config.yaml
encoder_arch: "vit"
model: "contrastive image-text model"
dataset: "pictures of board games with random positions, seen at a slant"
train_examples: 195000
image_size: 64
crop_scale_min: 0.8
horizontal_flip: true
tokenizer: "word"
vocab_size: 67
loss: "softmax"
embed_dim: 256
encoder_norm: "rmsnorm"
encoder_norm_position: "pre"
encoder_activation: "swiglu"
encoder_mlp_ratio: 2
encoder_head_dim: 64
encoder_fused_qkv: false
encoder_bias: "all"
encoder_qk_norm: false
encoder_parallel_block: true
encoder_inner_norm: false
encoder_patch_size: [8, 8]
encoder_conv_stem: true
encoder_layers: 10
encoder_width: 320
encoder_positions: "learned"
encoder_pooling: "mean"
encoder_register_tokens: 4
text_encoder_causal: true
text_encoder_width: 320
text_encoder_layers: 6
text_encoder_norm: "layernorm"
text_encoder_norm_position: "pre"
text_encoder_activation: "geglu"
text_encoder_mlp_ratio: 4
text_encoder_head_dim: 32
text_encoder_fused_qkv: true
text_encoder_bias: "all"
text_encoder_qk_norm: false
text_encoder_parallel_block: false
text_encoder_inner_norm: false
text_encoder_drop_path: 0.05
text_encoder_positions: "learned"
init: "torch_default"
residual_init: "zero_last"
optimizer: "adamw"
learning_rate: 0.00072
beta1: 0.9
beta2: 0.999
eps: 1e-06
max_steps: 11800
batch_size: 256
epochs: 15.5
lr_schedule: "cosine_restarts"
final_lr_fraction: 0
warmup_steps: 350
weight_decay: 0.1
Rows from block 4 of the image encoder of a small contrastive image-text model, named by matrix and row number. Rows with one number belong to one neuron. Each number is 128 + 24 x the weight over its row's rms, rounded and kept within 0 to 255. All counts start at 0. Numbers have three digits each.
After each neuron's rows are labels from the 100 images, of 14848, where the neuron reaches its largest size: "strongest on" is what is common among them; "peak on" is the class under the peak. Only what is clearly more common there than usual is listed. The data: pictures of board games with random positions, seen at a slant.
# gate: MLP gate (encoder.blocks.4.mlp.gate.weight, 640x320), inputs 288-319
# fc1: MLP up (encoder.blocks.4.mlp.fc1.weight, 640x320), inputs 288-319
# fc2: MLP down (encoder.blocks.4.mlp.fc2.weight, 320x640, transposed), outputs 288-319

gate.261:132154153120129153141094091130183113133150080159168113116180117105125085125177117127164135110098
fc1.261:154165163134133135164117123122147148169163093157113106159160135111097144110142111133102179133120
fc2.261:135228145117117145133141126128146119122114113148120142087113106068117135114129126141111135066145
strongest on: digit grid; nearly full
peak on: board

gate.130:131102140117133145163150153113141163142133164112140148144132120142158133140131118154108111143099
fc1.130:152092099134096155162129148082130134105106145109140145115121130167117137151131126105122130166100
fc2.130:158134143124102159108092160161160103121102102172153100084157136162084103103135157168171146153103
strongest on: stones on a line grid; digit grid
peak on: board

gate.246:162118118145078144108101123090144117117113131123163138133120138158076096152159137106145154126151
fc1.246:141154109132139131149099121117119109154106159123140132144146146109126078137151151159093108105105
fc2.246:112109112129131135151129139144129141151104149107084122150108098102138117133132133141117101093147
strongest on: discs on a green board
peak on: piece of the second side

gate.590:106118135170063119105148128165173152073112129147126167138110153169112134126125149105170142138115
fc1.590:118139140153086098144151184176126150127094114146163122170126098119139147145111154091149130157141
fc2.590:167138099126121143142160145140133145124146152137109117135113145129133125131144125143127102114120
strongest on: stones on a line grid
peak on: board

gate.553:112140147131162186088163117129132113147153149119154152175146133113154161166122134127112154119165
fc1.553:080124123151136169126114098165144131087124168126151099125108081157154109110170175146101154119170
fc2.553:106115173181139167099131095133108123097157109144138099180075112139154145134142113119111182119141
strongest on: noughts and crosses
peak on: board

gate.502:112149118139124166119112165094117117080120114148100140115090112120097101106143140144169111099133
fc1.502:127131186124127160135156094156157115138136080143173183139128098148101149108123113085150146151101
fc2.502:126112125164152099112095114136102159131185154120141091160131166140145153156118164127101145153124
strongest on: stones on a line grid
peak on: board

gate.232:146121102149102129091105107133143125102109190138145142126126165123150123147095143119101114110154
fc1.232:144064159119101113177151087155123100132104099109123112168139155122117132114094128136142128168126
fc2.232:149084141113117146161120155117189096149145145117093162103123091102136116113114123148118107101161
strongest on: noughts and crosses; second side has more
peak on: board

gate.608:119091111110127123111118150160146124146115145164125137103113141130147114161139173177134124142094
fc1.608:151083105131146097138172120105133160136106106131108141117133104115146092122110104116097117135102
fc2.608:152150107098110133174118160125154132156129059138177161108160132094152106121142128135124165150087
strongest on: stones on a line grid; nearly full
peak on: board

gate.580:082153114117140137125142080122127098132130106105146126162148132122104130144150112095155187162167
fc1.580:101094106165132147100114141168095154136090139109093116196068154139143163128143075139139111146182
fc2.580:154146111094134148138117146119134113113133121134138142100121106096147113111134158169119129092117
strongest on: digit grid; draughts
peak on: board

gate.278:136128131146111105097146140090133185106121116092113153185091132152109150138116157125094117101155
fc1.278:117151175105135083111145097136120139092175123162135085116104130125089115143139148130145142097153
fc2.278:125088098134153110128108153119080159124130124111111123166133122137132102168119159131132122172124
strongest on: discs on a green board
peak on: piece of the second side

gate.586:148156100129143166117128156128126112137114102127152123170116114148127105084076116132126174127111
fc1.586:157177109103154133143181122080105108103092126136130111121121128128110120088126137137151131118103
fc2.586:130151118142154132179124091120113111129185124128162152146178155162127156141147154089109161194135
strongest on: digit grid
peak on: board

gate.347:126121126123123108133112158145105133126116106151116133171135163156113119109100135141118100148180
fc1.347:109150087081120144162111164134139090115088097142116144157129121112157114103092176176153181156121
fc2.347:136233173149124124095106106123120130109121097169128105133136135112108159137138133108147188130133
strongest on: noughts and crosses; first side has more
peak on: board